config.yaml
model: "image classifier"
horizontal_flip: true
norm_position: "pre"
bias: "all"
parallel_block: false
num_experts: 16
head_dropout: 0.2
ema_decay: 0.99
steps: 18200
final_lr_fraction: 0
adamw_weight_decay_other_params: 0.05
Rows from block 6 of a small image classifier, named by matrix and row number. Rows with one number within an expert belong to one neuron, the router's apart. Each number is 128 + 32 x the weight over its row's rms, rounded and kept within 0 to 255. All counts start at 0. Numbers have three digits each. After the name is the row's rms in percent of the matrix's.
After each expert's rows are labels from the 100 images, of 14976, where the router gives the expert most weight on average: "responds to" is what is common among them; "patch colour" is the nearest of a few named colours to the mean colour under the peak. Only what is clearly more common there than usual is listed. The data: close-ups of made-up surfaces with and without defects.
# router: slot weights (model.blocks.6.mlp.router.weight, 16x320, trained with AdamW), inputs 0-159
# up: expert up (model.blocks.6.mlp.up, 16x160x320), inputs 0-159
# down: expert down (model.blocks.6.mlp.down, 16x320x160, transposed), outputs 0-159

# expert 3
router.3 100:104118129112110136118118133084131131090174136151143138137093122140191152108093091145201181128139106121074170133145137135140095115131078161119146143079156091116084068149079105122164119114129153115162160102101093164180147114098080087110115167149148118126083085119078111142120153101068179206149176110080156160146152142199139087181106084105142098159157126150160125166068174079094168135154159148079131193127089189130155109122165117098166128102117104117110162120131197120175123091169180
up.8 111:095107112101077137167151165150123137128156095137125104105062122154078116154089137153109136078184179098138162136149120137138113146171092130175094178083085140121102145140111086147160055076072099106134124110114134119128176045132143161155126108092167134093130162098176099132132099145226124147146142090068090213113114120153148105144127188129087157127065125110104153199120183168113141078107159148128185159125110140153143130149143191120126082138102126104117153127059147121113132119095129
down.8 114:159149113139126115116164106147107113149101095091165118141147087090147098115100137122125171176112106078151122133169120172135153110121138149118154132142186127137140061188090148125159046207073136091066117147123142083113165113163075120071115119116155110104101150111186178152107116094111148168147095229163221139153112066102127136060102109127119083091065082127142088112132074142103134136164102171166121077109130097156149094166131149119131060156137123109122149134159125122174142098132165
up.9 081:109135117115255099147130105179134190112143180160165131150080218136152101140090137112134142159092138168123156185124145121126103113100150163198132184121143088172131195114150145135100105161065128091151120126115067110088143134123117190152137101177123137077154119099134146171072131149122172115131086132085093172102116111188130169087060110222089217132136091132088122127118193151119154107181103114090111117153118123145099104159142104138133111076154138143108109147092143206217112123160123
down.9 085:125122059118144131134109101073168092146131146167141160125135107089094151126151121134134117116121134160155119135124187235113106132149126165134106095100083058119125098114116038135182113119123148155097162133125172064106120101147167123112098127162170129107090141113147156150084142098239110131126086121135124106142132145116107174142129073179165077130132107132104096185121088214163124127116155089140066101131140183086135105171080145117142097153106187116139109162120063097145160162162096
up.10 090:139186208098119111111128118134134135133123151123144120123107167113163195128131145196070142107096190099146158090118168202106103159129126097123100155174127173137169143066154133141100164111172115140095161123162156134130156106126137163145125153134198151089125138125123190146135158086036128132121189077156113152186196107137115152116132094094135124166149074163108147107160090090158128107036193126081123158091179121130132102114116147148050108118096081142160128121082104124156118150131111
down.10 089:063140161198120152086105134217155112103142117160129090128140122130225165133133126155155111153096180174159084200124104116097155120137131112137123173138167097156112089125144153103093135109098110186126122122220069114135141152122106115113154105114129110110095211131127133108120152167141100142179136097142133131138189099152111068133092109154111150100146160144085124136141122093176176136095101152093101055105136118151168108160159120099133112172138142088145139176097154158134097125134205
up.11 100:129181102159145188143104176185177101152095122077150140136154108128126117052110135074138123117129107134085150097115131118082172165179145103069131170130137123153139162170138123134102126095175085084105135086122108137164171093126110112108113133111199155149083185147116129108077140117175139148157089147083091130123142121109160144118184122141163126116161173169042078127129123108093166129149126109047146096146136146133115150101156190109069103152119157163133137172114111186162127110066112
down.11 107:137116091133138103167173146140137063137135186109154130106176130157045175151060090192132165147041110135157088109159158116130102090137095146145134196119140133121140133130164060111047145092125152135125131132162070117069112142088138143078121129106125086151113177132180150122138170108187185103125100146086112118112155095108145129092159146090132182087133074093179148082139119125155148122134144144189064168183165101120152107137144150126160158147134111139139133135147095184110149116101145
up.12 089:173125161072137123148105078127127098169099150099092144155114063146105138100151070079131152125138160055140098121131096156170134082123136129150075164142112131159151125106113118114183086097105136119128075155124131120082130169116193113102116102115109120103000109149108157161132078168160177141164096099117155136145122149160131181081107112163165110086140105110159129119132112189091143123136125129178071099147094132115085086034168104082083142195161098168102134143069098134150132171134170
down.12 086:138123091105100147065137171136122123064178144187132145193123162156130151131166115160118121147104046149096179145110122127151129126145152119176070101113099135153124147116137150150140159124192112151078084097098107046136123136128113121149144142145126169136088104156102105147165068200132115083140081129112150107153137062166141088201140157082111113175111139140162120143123149085103075148110118096029080158079150123117097153152155141130143147082137163117103053093078107155137101129152083
up.13 100:174134081121075139135148133106174117145149127177134074115073098128135181146130113185079170094159155099143069147088103194130151150152127131158170161120072115140097142091150150090128184161107111060150104120105151135107081118109104129178124075118158137112076117123091114134162082126173180129133130151118097145119142150140133132148124142113097146103136103068152064083168188184129189133154111096138111138167098073117085126086086118142131162102082147164095090155161139091116148090148113
down.13 104:162176146108114135071084189139110073112146114098105175130116146127052081119155153057154097134138138127141139168112105130117196115066176110120149146114111098162041111172137099142092153166068063097099143124148105105132115105199120102077096120158051126108042074124162106145128137144129118107145169119094104116128108155123132151101159140130161108169129168156141100109092123093075118178150153087180153091072180098170159164139138117119152109057081135141134112099087116103127191156093087
responds to: tiles; smear
patch colour: white

# expert 5
router.5 084:136098124092128175136072088093145054107121071153125156176131137103127156110107097150139166088104173141144196162145122102186087068130115156121110159097109137155172045097107137162159116131149133095164122136144191164172092155152140167162168127089110086192166121120069142147155144093130138097118133089128180190142105097112148090139135128124105141153049143107146160156134075167096173163081072158124120140101122154161152137082132179121186121073093169167106160118105113069174105116165147
up.8 095:118116145086082144145157097086107084137152149068091168169110102104125147157133074174097198030092113159155130154028135154067159127098084100132099153088114109108148120152093053126101107134141146134164155158128108125127115180169185093169135139105143193141150093181081060114067141118118186167157114134066067206140177146149141125137147095160090108119146146138177124096117112121095125119194149124121171138086058193129153145106167139113166127096159144100149158113114121171163141158074152
down.8 090:132125153111121132071197074162114158123133133122092144058072120151153150112139128129150128091093151079107143112141053147083065121145166111155108110147104137072104124159176140107165152088130052148133137133140093106124057129093099120106134141095130068076109165134117100082144129160134145137070129159099073130114145110065117091169078125145158152062108154114133174108188168100159122125127110122075103092127157134117143119120148171127087126109126211144108118151104148095174130175107121
up.9 086:140125131153133099149113140096105093108142126071144100117150101151110120117186090099095096079096079141108110190060168106088134158118180177129212157111141133134140152130136103195131091111160101170137092192100125136112133173134093113148147150096096099108145111132145156152144139151227094102139040151115044194181145145064072119069139123159062155127098120082106118109195174145163149123193139134152122118137131132144151169163117160075085114160173229160105186171118116123056112162108100
down.9 092:190132110191116185121128095131083138111137135051117081131137130141126118131115137082038116146096149156144155128094100138183145157168163078146143105141161102153211115129161215109115092193137134130079167150119148142179115104118174108083123045101135033185127179092126042137101097191134133043135177101126108141049121163214158175123135137138134122075099140114163112142131155128114108141171127103122045117097118149103134133102157140111145105169132121164115111080152105104123147100136072
up.10 118:146201186114058164108136186112140137154144157152159130141106113091124104136127050090091116126078020127097112157149203141161126113167147117126090135107135093106130151085095160064128131166110168115161149134141052159147156199137169181121169127196167134165118187103178154141129132157115148151084151125080080142135135132109195094089125144110105154133141131109104154093145100116086114102145180097119094108102123135123163184120171077174118167142084147141093105109060132145113069106083049
down.10 100:170084165162155104111162128188130163119129111027134111136121118139117098098148035131188066119142124172088117089132125124201044140114127106151164105089164196153092163145080118083104183126095110093150114113111110137134195102147124125133150119115110123081177085074122149108146115066140123075125134170110111131155110133162101139196121088112166111188119161108112148133039136115122146155104138137190160121183140092128112079143175157120181183192173144076143124077093078125113118098125072
up.11 092:142131144095104055126125095148135085182110141068076102124109137127173134136100123132080156103095095148140097059127200070129176136012128091143111113124118130135090170102138111079081130148139136149062103078166101111054149136109157140123173139099110129192144172129070117121131149096173136159080144106184157174123102141080088119078139154153167095152136131123110085211105107155197176109123141111157112082137145200087108151112119181147097162175103125134165127100127176085111083143170104
down.11 094:121146142037160128110138125145138115057143138131126092198114164140128128147146120103085101095129149137133142162117097140179159048159033087123132097142132089075131125096149137122186122065109089141143102145094170073163099155105138101129136083114155075125123110144143169116146143075116088110151101099125227167138103103139084167142099147170145097129113114058143143144123114133163068095124139097092140101129129129094175104117185101126101129151047177115161157072151101143111081102028107
up.12 113:118166131204181152128163094097161126115100089119137129115112103140118215171129099133163120063178159164173103145158065152122085101158127167146161104114160148102167101154149160119154112172162116109149123108138153156109120127182141109119102163145103160109127140192176154130162098131186183157136149088155119135111085126080163085127149161152139081063094110152131134143112155065168115082152079188086117107117105126080050109135161181103127170182113128072040096102137062095112198161108069
down.12 115:175217089116086150117104142148101155150142090076137096121104136164078160167130098089117101118127152098131102113148106177104116146121115120080174149106164121176158164096082145112092149099072093121207117147132126167164103156193072139170140093113147056125095115164140133174168099186078108135092215135085124140145079150179089167093076155108116134074139117092125138108159116085168131189091128082123102074124158116138113134108062087222164087115075096076126120139118137124127113127140144
up.13 106:137173147148159099143124186091102129141125107148170164182102133111149107119125070128127148149120190074071072184048102141123154145069122142149105149084166110141196101127151116131209122158112144185096147144115132120124082099119139104179133108113164149118158094135146167129076163046165084127135154145082096160137137061079146115122105153137165159157124155136105175124176142088230123141123135091162134156100092148137102196173112113075169077133151079143105110100164127129155146125171152
down.13 105:138145072111212102144123098099158111130119109178154126228100154121127071192175103145095092094140078101134156096125078082128138137202058168060100109157134122133119159146137102135122141204146129132101145113164122160151096141117141141054123108138155172095065120093081111134175134153089127113155118076127124153148065114123120093120157089175125132111106143196118118119172144158106138063131141118183086101116144123170073142112155106126114159093095134140137177148122147140080209148164058
responds to: tiles; no defect; defect: none; wire mesh
patch colour: pink

# expert 4
router.4 099:144106125149151079116129149169103097157081151137138124157105089144113141163136112160164145110078112114160158118084138108170150129088092125113151173137101088101105127157138145114129141120106105120110101169144121068111106132106184145086090093098140153162076161151178110150110092078069160120139186094146103157158152124087114134153144146083142088083160092121160118093091101195181128139164207114117112142146122112095132192058101090170063130160186073161142126157145102117167127101134157
up.8 138:146068177142174129178158102110154155162144155060170114147135110109144164168116112134121174122130126130144104139111099119156148141066086143125111163186089141114110070134117094156123116074167115116192114155118155100109114104127150159183134157141221108097124163156181114075116157118125114153186131111152109137147113143102053121147154094059079163111166158138066145106118161108157146107142164097168162116155104146115120105135122172091115141139134069071091123158123100091169133151119109
down.8 153:143154152142145095113095160147100178124114131099183191123212164147113190111068138136147122151101124144114100151140110117122125147150151146186097134161093173101118174152071162085238114151125111128129141101150102076130133120094166122070120122094116172163129121154109190143173107165135169123103088224144081110150105125082106173141152112141074146104160130141135119114139108108237053114106112156089114122116132142151103128152102149183134126139121148111107165160122099113127131117083094
up.9 107:144052160053101116161149158160111114105140098083097144057153097121186052101097103145115150137057157143074120114223173117129133145171098079092132121145162113097153148103144125156170128158101210170160109074090108087112235155119158161144093139100130179129161146149082150119125148156201173114119140086143173155127105156137155130079075084130132124095116122152105147124070068135203165135151138122127125196123133133130112168124093133127147127088087144117140062115171055088112069118152109
down.9 107:123102120161185109159125147102116113113203183164135185087124153132122069119114101196169103128115158141130141048119154106163063131166156159152196093125104102087173111161101120154141149120172144182171108080159112115158126071119134129179083068226180104193108124147139150156144123157124186081128156112136133084159117166090090113126108116155093147151123111117134106152090138114116120115141135139148101127124094066143130155114167162108153168118143155144133179114166135175096132149189100
up.10 084:103140141132116116099075157160136103123136091138117115110133138109160166170126130158178087175121119148141161172126176127123146110104128080123147143099165162143109109092121065179154053164141122145141129117122120121165150138101140146184109133123083151136087148108077093154119089134158158152108104148181066117094220145086177201128099091120155139072114085036149067170142097141047121123115096133126131109156088129112177172119122158106064094107176149148126090120148122159098155175130135
down.10 081:172147113150114170148168080166150125134102099078188100120148158160133127125168110130089143122197190211184112114128047095163139106091153108108132117149131085123105181123136140089128188169139145103176124160125122175122075163116120112082075138159179093141162180159093186137080142068140143150146153189077114097102111163102136114137101132127112165103139113211102117124162098133192144107110125137159121121098131148138176142146174131117140099132153118100102139117135140185210116135110049
up.11 101:138169141131173081156124137190097122118067076157152060148165160146108112156191071121141117099129059108153141158140142077092077162122164196126120147150071109136114168123130109073187093148104104131104125172088130084179058164157183096176195124131113132130121095159197093115115141150198168134107176132094070115131138088143114116047061160108145135139163155142159118198110090036136155144104173155122124143185098104153123106117095151107141160157156151121141109101142118132188106071119148
down.11 114:135136087166155138157104054147148097155140137113127057114099108131063206123141132133143167117129133157126116126141140153135156135124059086159132154086115151211093099168146127080130085093194110138139169112162148129098091061120104137116147072120090216104179118186084156108128072166060120130051133191186087132151068128090161167156195106125172141125095100172124135123071136132145142155136073152110054109092141154134113149151134113141111125014080121144149169174090173109106118158107122
up.12 110:101149220133130123110122082140110102136119161125156141199133145095121152133147135113116101126122103125124133164169124114075134070082148054077105097194129104106151066184148139105176180107167134123119152181158124155086168138130119163060143115111140152154110169169140153093131104078071115136121107118126099119128076143101119156149095086086122171097160146117112139132133119053119102184113226124113150087149142163151110152116092127114135113094169158103133108133137159135176120155121121
down.12 107:147158064093101114122165177149111114140139067106134093150129122114190167072113054139087125154139199112081113181129135057113135103102073187184186138135127106118073191178122133142153095146142156110076112060125113150150117148132139097098094069119156170085153116165103162108130124096116170147102118111112061087151125137088145109118129136101153129108129085106128178088096109132218130152117122131117066135140068173062159132126112101089100119101137110153124157110128050107137111123089173
up.13 113:155189100119118122134112055141095079088131108149056121129132188117173148079141142224171126111143087159166148133114030032167164101113135115154145125035191132148107129121161138142130067131144102135118164121114123141155079145107117124146125134119069123118077121135073106201141122136130184134132131147199120142170120090150194112166082102122101121123136183131116125157120088139255126143136097135082122101117115112138154167113146096116129090096077087056140117106131155124154136167157110
down.13 108:132116121136177123146135117099107139137184138162124128118150118126082109147129133116071146135124154105138093138137103046110209146129147212130075129101115132127147101090120176117070124134126090160179111143108082132098096135136116128119144077077129105171102156120157127148113157169088102122152152142109093148126118162122167147187096116129127127100136150085104083134101137088174135089113052113150117086104185067105147151160104146151128129167139091120090099090069158163088175110103108
responds to: stain; circuit traces
patch colour: green

# expert 2
router.2 104:166136121099134152178187154159084163118113144084110131092212085148150112132122123120118124149112105127195072134134048095102142135161130144138120194095142139183094127157167155122162102160111141135099165091126110129151096075161166065168222118157074178118109141145079144132198129102205150120136149130139100154161166101086119099145142142197114123108143103077131141125140089135145172116117058140115166119144126085184127161121148082111108135106170156121091094070144080149091123143132139
up.8 102:118117160120140167153090077195113165145118113136068108122133157126238181099133133138163118184172146094114141154119158175126138111119133120191174140104173082125109110123097142179191159146106101143140226113188103188166128181148111092170126097153092109110124073129118054149118119105119113128123080141073052130118183129118081120168103125111114112140150139086138137177130182110215162144139155135144090117145161113108148147078195087135092161099124105134105116095181153100130080118185194
down.8 109:160106152092061124177127141067139117175126123192125138145148101104107169097126108132113109070126053116162143098107150080087123071133161168037157067131106110128116142129164118061137072175056097180117095162114137199114134152107112144170099100165173089125126083107156105138099142213128121075166162122182144061155139074106096144146109121127179183148132145104074039092042139182183132125093155061110087124124094080130152113103138127113113083071121129105113094132145150156110090153122150
up.9 101:081117131110091096097156103131146129162082126109103159205147127141110159142142109105142127164107103146096064156169161117146171156160119110115120108124163142174080083104142145155119099100137098132133127112140112132193115149122099076097128085082153071129088112073156137198083156096102152114116131175103126077135091109100093101105140094090065090205124102133094180098149152175200126111135129122132165121150124095085152131057132168085142092117122127095175175137167142183138108084109171
down.9 104:180149143101133205192205154176080114118114190112152123136123151227198140098115157098101175130109084123144192127135035082136136141156123168168136056136152118120107180110088110113162163146161138169132109116157107116136096083214144099090139129122157153082158163167087132180144177106184186086089140161125135148064100157121100094167096072152141109113153109098105102137116125140156116209099090140144131126099134093139071123163118126111099126150130139111158118156155113144155162122199110
up.10 109:093128113087094123125118139120115175123134074168097059143073127073137140116118086097170121093135155148123146112152145136124074140097139059166121139135124097033150122149094105137128112179150112083114130123107102119113110121093125130146147218158089196162149106180150082097115101136101135156086148090129161094082136120242132104178100113101136156131105116091130171121131160136131161078061105144126180149126091147140135182116141104096087120113099135142154171088114129122116087070116199
down.10 106:177133162087187141132131119123119149123154112141175105148137183123124074107090074167149041175109139075124132115153181083109150065144152208087148164113121084155137133110143125087083151097130071125121178152106160111106148126130145117136137108144118137094078161134122144116119079116157099119196137133103127034158111130133149122108123151171128111135125158136130125138140042100060061131099207099080107187124132148155153113109149115111126111120165063125099142059129148079142093131120114
up.11 087:128102135103129091103176161118130063131131141120118146096113123126131161123162220103118081135136113147097103122090136112149129077157171134126211088092107153123174147119110190078193155129143079157111132179117118156119158137158120124128131150112149114143186067091140160161130180133113130110171155150086060166117125090160101140073080185070132115136103152168085121129167130049108097159160143170104124162132192171154127067134163162115095138140115057167155142176115103148171136133154178
down.11 087:164126111132098106114151099166114081081123122114173094132101184167145156166095119147117079128122162100148057106121157148104068192128136066137066097075105079155155102114155111107097116092202177134134117158142154134177153079148154110123044074095166150084071044127130107140178103129071063075078150141124153147156138143109148155163094145139102086154153127137145151151186121144140138145112076125172149106157114115111110110143145138136157139151081099133175121120097159073106110125114118
up.12 099:152082112106115109111097144108108170150107128242090111114145104119114168102110129141107125191140165189094126135092131137192105146139109135098107094136108097136200138227061171127177146184110129058159125127153153123059143128197158146150127141164130127138156163133040096143170092139199082080096089149139073110103175139124108160092183112119125083134152137076163123108142181123159144141163146110117127109139152099143120073068158091162112110144175120140105129100117162129098127149128088
down.12 097:122182137136094144114115025126118093112130086126100168130108145055118129145094098096116074113161123063163165130133139111135108099144080089092152117122119125154117113136152109153117150106094121150158027177134099124191094129077138136112119148075064105081143127071128169130117120138107122145107139126168156111155162094184146137136096225115100087060125151127152091172122118198135147099125106140124180125140190168133146137164137127134149104115080155125126177163125155089036116096102161
up.13 094:103151164158141131180128164065104130117143140111184138062136124136182148126163132168174122202089122089142134110165162136106169085030109088153156101190138148115106101097112102115131117108103113163095129085141079220063151156111129087171119148142199127149131134089162146110102114217157161155129101116140091140078171160077139125109101100115161131174162111132089146112101107127111112084118107079092136141145119155136070145097161156148133103107095116110178108126110147134143172126145137
down.13 093:104180180147179139148093128219123114105145116126167107122145103123133153126060147150147122199097111107143097157094119237066115140073104130111180149115083109127119158083137116124122114199158153129086100141092120190146110153105091157103097133210112128170117133126093127153131136138094196083130168119104139106129116085119113132108130174134129148138117131101105130125096129165131180094111084125138081091152110060153087130128102122162046127114072113106102116144173153110208133129154093
responds to: specks; leather
patch colour: brown

# expert 10
router.10 101:183165120187138150087146123158136062075120091138068098146119126105055134146149160120100116179093178132148116141129116211097123141166167098132067150119126153153144170152157139197081131120170026108170089134163120079125121183168215164129157146123105135113158162176147123138088144100143128105162102132178095116107113129176153147099129135163122112102116132151123149111080124113139091111097123129168109098113171083130119090071077203174107130122144124125082098203067081171123154174101086
up.8 110:140126130141148132048107112174116132166118072146125122144115098129108124156115134142119119122156080116134128137152165139109136100130147127089126103161108148099063147129049153128154178160173118076164114175125171136123142137128135126117183157077172103171088164113134125174086157175086173141162178148125167127098136178166101162131112139087169129102179132198124070075127144115186133155181214145131131115175069157119078114151093145142190120165168073099119143159125087163128149110171100
down.8 106:149103137155099101119105145121158079120156133132145089162139130109108142184102112114179189095172180158066089079122052151144145169142176185133130127125139119125157046129166160170063132152126087130066089112100185132126090152100148095107130143136094151151203150108142124130122126058149143078193102149098082160078195117147122114099105140085134106113084116087156174100131127140046114136126089138153144171111139078126154138172152104157178159126162094096134158108133088143081129139079173
up.9 074:078109131149119109126113101118138163092118120103148128146133111101146060152159139134090135117109094177152128155174131126130133136123180143156150091166162086196068126103141103214112129165101115158102090093118078155103071123166111078128081110086229133088134097108161084122144143162120088129099114108099177159152069116148119180062173114110227090102092153121108113105090172103170150154132138097165091139146152192143085163083139109080104137120105093065149137132111100102144094133130157
down.9 092:062096142133141149139117104150118131114119108143074116177106180101107142118142092103161133134191174159173094152150098119163148102085167198165164131171092162120172103143111093101166079094188129107105192148090139169084097163072125144135128120185128102128141124073125152118128111109097075114138162133141183137134183141090119152083127151146130147198111139139076092103199175113142090048123151130168109102072089154137172131193158114106179165079121095126134139100167224133121108073134131
up.10 092:134098099109061150073052183098127141093139087158180132123121103149124226164168140155143124115100149149188151147129102172129148166131088084155118123145128154139166076100115122179116099064080101117120140110150137156170150098117130074079127095093121154180135133112177103116118098129106096105085147144104095090120103068190123141072137130097187163120128136170121121085144143148026145150116090138105126138152123130109111094137102122150123168183128169097133119159114061133051151079114064
down.10 096:103100115111062095086148132063145081162150127153137196175116119077085131091123072107151088090143116159124092124134171119124106128151144123147068074105097148107176140196132110092125160192140127150107124144167124104167129127135089117097080158154093086178143051122141139108135101187116147168219142121109147155157117131068125103165148055099164101124093152068128097142113091171152138121121134140063163097156128102136144161194084105117144143105135135173133111125154135176125144120179121
up.11 103:083165047138085162164176141113132113142120109115169133116114095087132126124103122117134121128122082116094101109152138124164086186107196130111149105110131157118065167107167048102131113093173133132137111141116172118136155160192077161025215177125109100100157143087120124153106145119162092107113113131121056136112065148083137134135124121151053140134097127078129147134118085091081106142105162137089150107158137182166097145154140150140120176120137169139111139188094168105193111128158123
down.11 110:114096186119131193171125073072142114150094149215142081061103158122142135137132107125086165115092156154158107101155122155143114136142115111157175113093141140107119110101140147079142165080167183151101124103138088144098149068122087145139116145119111138077147091146149104123130139093186129092094129135065114105066150127127085161147096137151181129166168157159129126161239146125161127075151101128141180142096135133150213098182117106079124133106166137153168166126077088159120131118077129
up.12 092:128136108139156101136073118102106140138148138104167083163124172125171165113086129124111112127093154098108167102069065126156107095173144154102080116123138088139155149140163140103115124052159092108208128069177139149166086100174122107135163125145104097121087183110093096146160080081080096144125082147136105179112121125200172192129159164142090095114123178183153162071106048093158157095187164205131047118189142176077132122078143129097128131094133157115068165152130116108117094131115165
down.12 090:134109137119088119098127134056120129156116086168133119189118096089159091148117078133168126114106102068149144085151106057153062115094095139159139052098119117080118090135107125071120179149150156157107113138136075106113184144089129138049132179129116104146092137158114141154153110164101117036166120104178083155103115118083160089126138093126167139133166132126143059075079111111134102054120089116128147166114143135072081118164121153135175135184140137134163123110124140089160100073136116
up.13 169:055041129129151155142149133110128098104134186101153127115152143125095116099108099149114144114094145122132127135079145152121151170125128093126103113095143126128141161100165093118118123068131087145122116146159084064177115133155175119104084170136147140088148117146118102145096069095156125120161065176185068153141215090122079105136168038155097086134058132086143190115139101108094149111116100134142119131129135091120145145190164127127134124093128165141149120143104134141130082134094167
down.13 124:149148145131104147102157145133196118094130146207113139123167122095138171149205130111126155130135063126129152166143143106164107154073141146085175100118142119102093028179107179191122172101154173117159188148156158168129153116150122146096159127113113066125152184128183108099131095065114120112082117164185096085111090148143094142123126164099180100130062122139144079139165176103184138141114155153109070075144088166109091082143124082129174097180156112123155132131102151117143106148121049
responds to: hole
patch colour: black

# expert 0
router.0 099:082157063126152154088132073130143142141115152164116086123162132129109184103172108096177121108151124153114161075160147093063066171083139155068190065170105121135151110138063147092153160086103109107081142170152100089099113117120140192098097131165116106133114094099132147086133115144076139192102162161119115083109078084112123090121114123098125086147089179130159097126128181097139111155110164136119172104092170154111156099161133195104128163163117201118052120191095172102158173102110107
up.8 121:109131105123116147148166101070052137151124174104115113143170110123158118099171162102176127073050115171149125120160130092171155138154108128081179054111140166152135145139137099161140092072108149138152088140186134147142144125139076111074196190099117148134115076157176138110145127147180122134156157125118178102111078095164125120088087118081114105144109123127124166114155102119141165153111099181112135113146174122214191129193132153107184104074156213127079097104203147126075117093112080
down.8 137:139121155116128095107156073142113149129098134225133114130147115117155153092148173173200099130098103090149130116086139086127121176118143146127168145115113102105154107137103132111020154111104136145122137152165105131085097083086096165162070135152077105091086133101208105127083098154081169145054118159140109095068078141163101094086113146074179081255111131101075115172064092150102158153072132059108114121136114210132197110159112112093088111160148124075103125118118171190122153102119072
up.9 084:191171170143126132159145118127105154186139127156144134125170100127153124169096187176137121139118132141046124124158138099145144138103152064136121130044151091134110125144110065123101160207156106158124139121091116125105114109137110075174200112151141189075183068134127099120095100129135157123082070133125077108167165153145097146123135109211171163136187076126086172138133101071081138149147144136139113147160115201139124121123132087127114150076071092124090130114111125118070093149170147
down.9 083:043118134139051101091121141140162111099164152102111111105150093141098155069101098140136097112151103186135144164161147147131145143082113073144104063181108163142108095096116147105137185104135150143168182124103131128124147149139129114108095081124126072103182127130101117113117103100129128087070090150048110151139097160122123142149136118147135124064087148160138151141115111064168163108134103142148179128101136152136090087174120150141145148194184123133162127179091118140153102122133139
up.10 080:122100105119136087173103102122130151126063105158160157143094139136137105124112087138097108079094159114136134177064140150104110099160100117148130156133082134130161094100132126088186178109153181066121184082122110119148076134116149083135073180100091144096081117155062139114110110155128115124154133105096164127124101104167086035102117166180179118087048157156127120060174151193063125130126117188102092124149166147113145118128087065157076118106124133109110144155168134136162117111084162
down.10 090:178146131132090195150087179163125136131139158092187128149150137120099110112148090115089118151142154119172170118099114121110097138149114154094100197154056105127058103106137108088128075107146157148110205167120157178164119082139114164084184121124181158116181199115147152101206177198109128135160147091146138155224194144088134202162106123149127173064130133111130132138137137116125147110074158165099155180092152108099103118132166088154114133150056133125138118091153085114115111117148175
up.11 126:119157134134142169097135147173148134130086148208162128120215144140190159160117147115152145104110099117161159120170151092096108102094166097131107084129125111089102150135105173084197123159131132148136140065100097125158069088164145119049071118164149149119089123132117157149171090143158154152097133110154108141126146141113090152132163159150147114081139137127123112104111129128195122103137129098113149145115153162121118098147127114121080168201093204119102080142109085137091185091120087
down.11 119:079103191161145086127082117106144142158137167106135163122103128135088146111122138092106198149106120123136092141106060122143150137148070137127077181129104203139091059098130117189112119161100086124149043164156089106104143162135107140134128151130141134154108111101153041091124118143119087100146099168120114140024080110173196110136154100140086127118109123116142119157138132165068078075119157107124132110162134104128097171097136148147145053072152165133130128117093161067126110140113113
up.12 095:093151111163072157104145135113150150133126105113072061129140111111168205131164138103108103131090098144125131100126156140079172157063084124135239070120088131155136126157137105125141130084116112051102154097117096115163123126115099141102127123122065126132131167123104141085101108183086152123122144133099128156153079108118127142086064103061140120123110162138158128129181159135137122155105090186135145093123088139136139167141147154112123112024125166132078048145093187158147057137114183
down.12 099:167119151136114170136152114185182124122104173133180125157121141100111075133164118134172173159130081099061138156128119101136095111122129155125154129193081148105173120164087151108100081111118130201163052144149131117142122157141141110112064142173076108120158101128119165150135081122105166133119122110198085121129152136119134134116154163115187109255130143173085123124177148160096163141139176136135113140152140084162181091161079079104122118117108192134087157177158152175140152116121080
up.13 131:122118109197114117138157115095135147121139113154189115082116118113117116112126144105095128147145146132140138107195123111141102109100159114127156095139112130163130099188094108176107141141166137114151126140090152114112131113118130128148138137169163143124119131110161164111148151150162111107155051114148092114081133141152080150103036118108128209120099146178128193154093143078000111140090148145148136156116111240168174087125163150125164118176111111111127105118123151133103126136100121
down.13 124:120115105127154098100088088165097126155152103168094121129127082080088162125089141120129146117101109127141114117107144143106188161147064101160136159180157126066104210131153107107193084132106148094142100121151120039166116107143123173128127105121099162135116101109153174077130121102120161113113100152127182093124121140093143148099175168127136115154185141112138123049164119184248155083158184093071164066171093090116089152145115084147140171122125189124112121163142148147127120098098156
responds to: smear; circuit traces
patch colour: green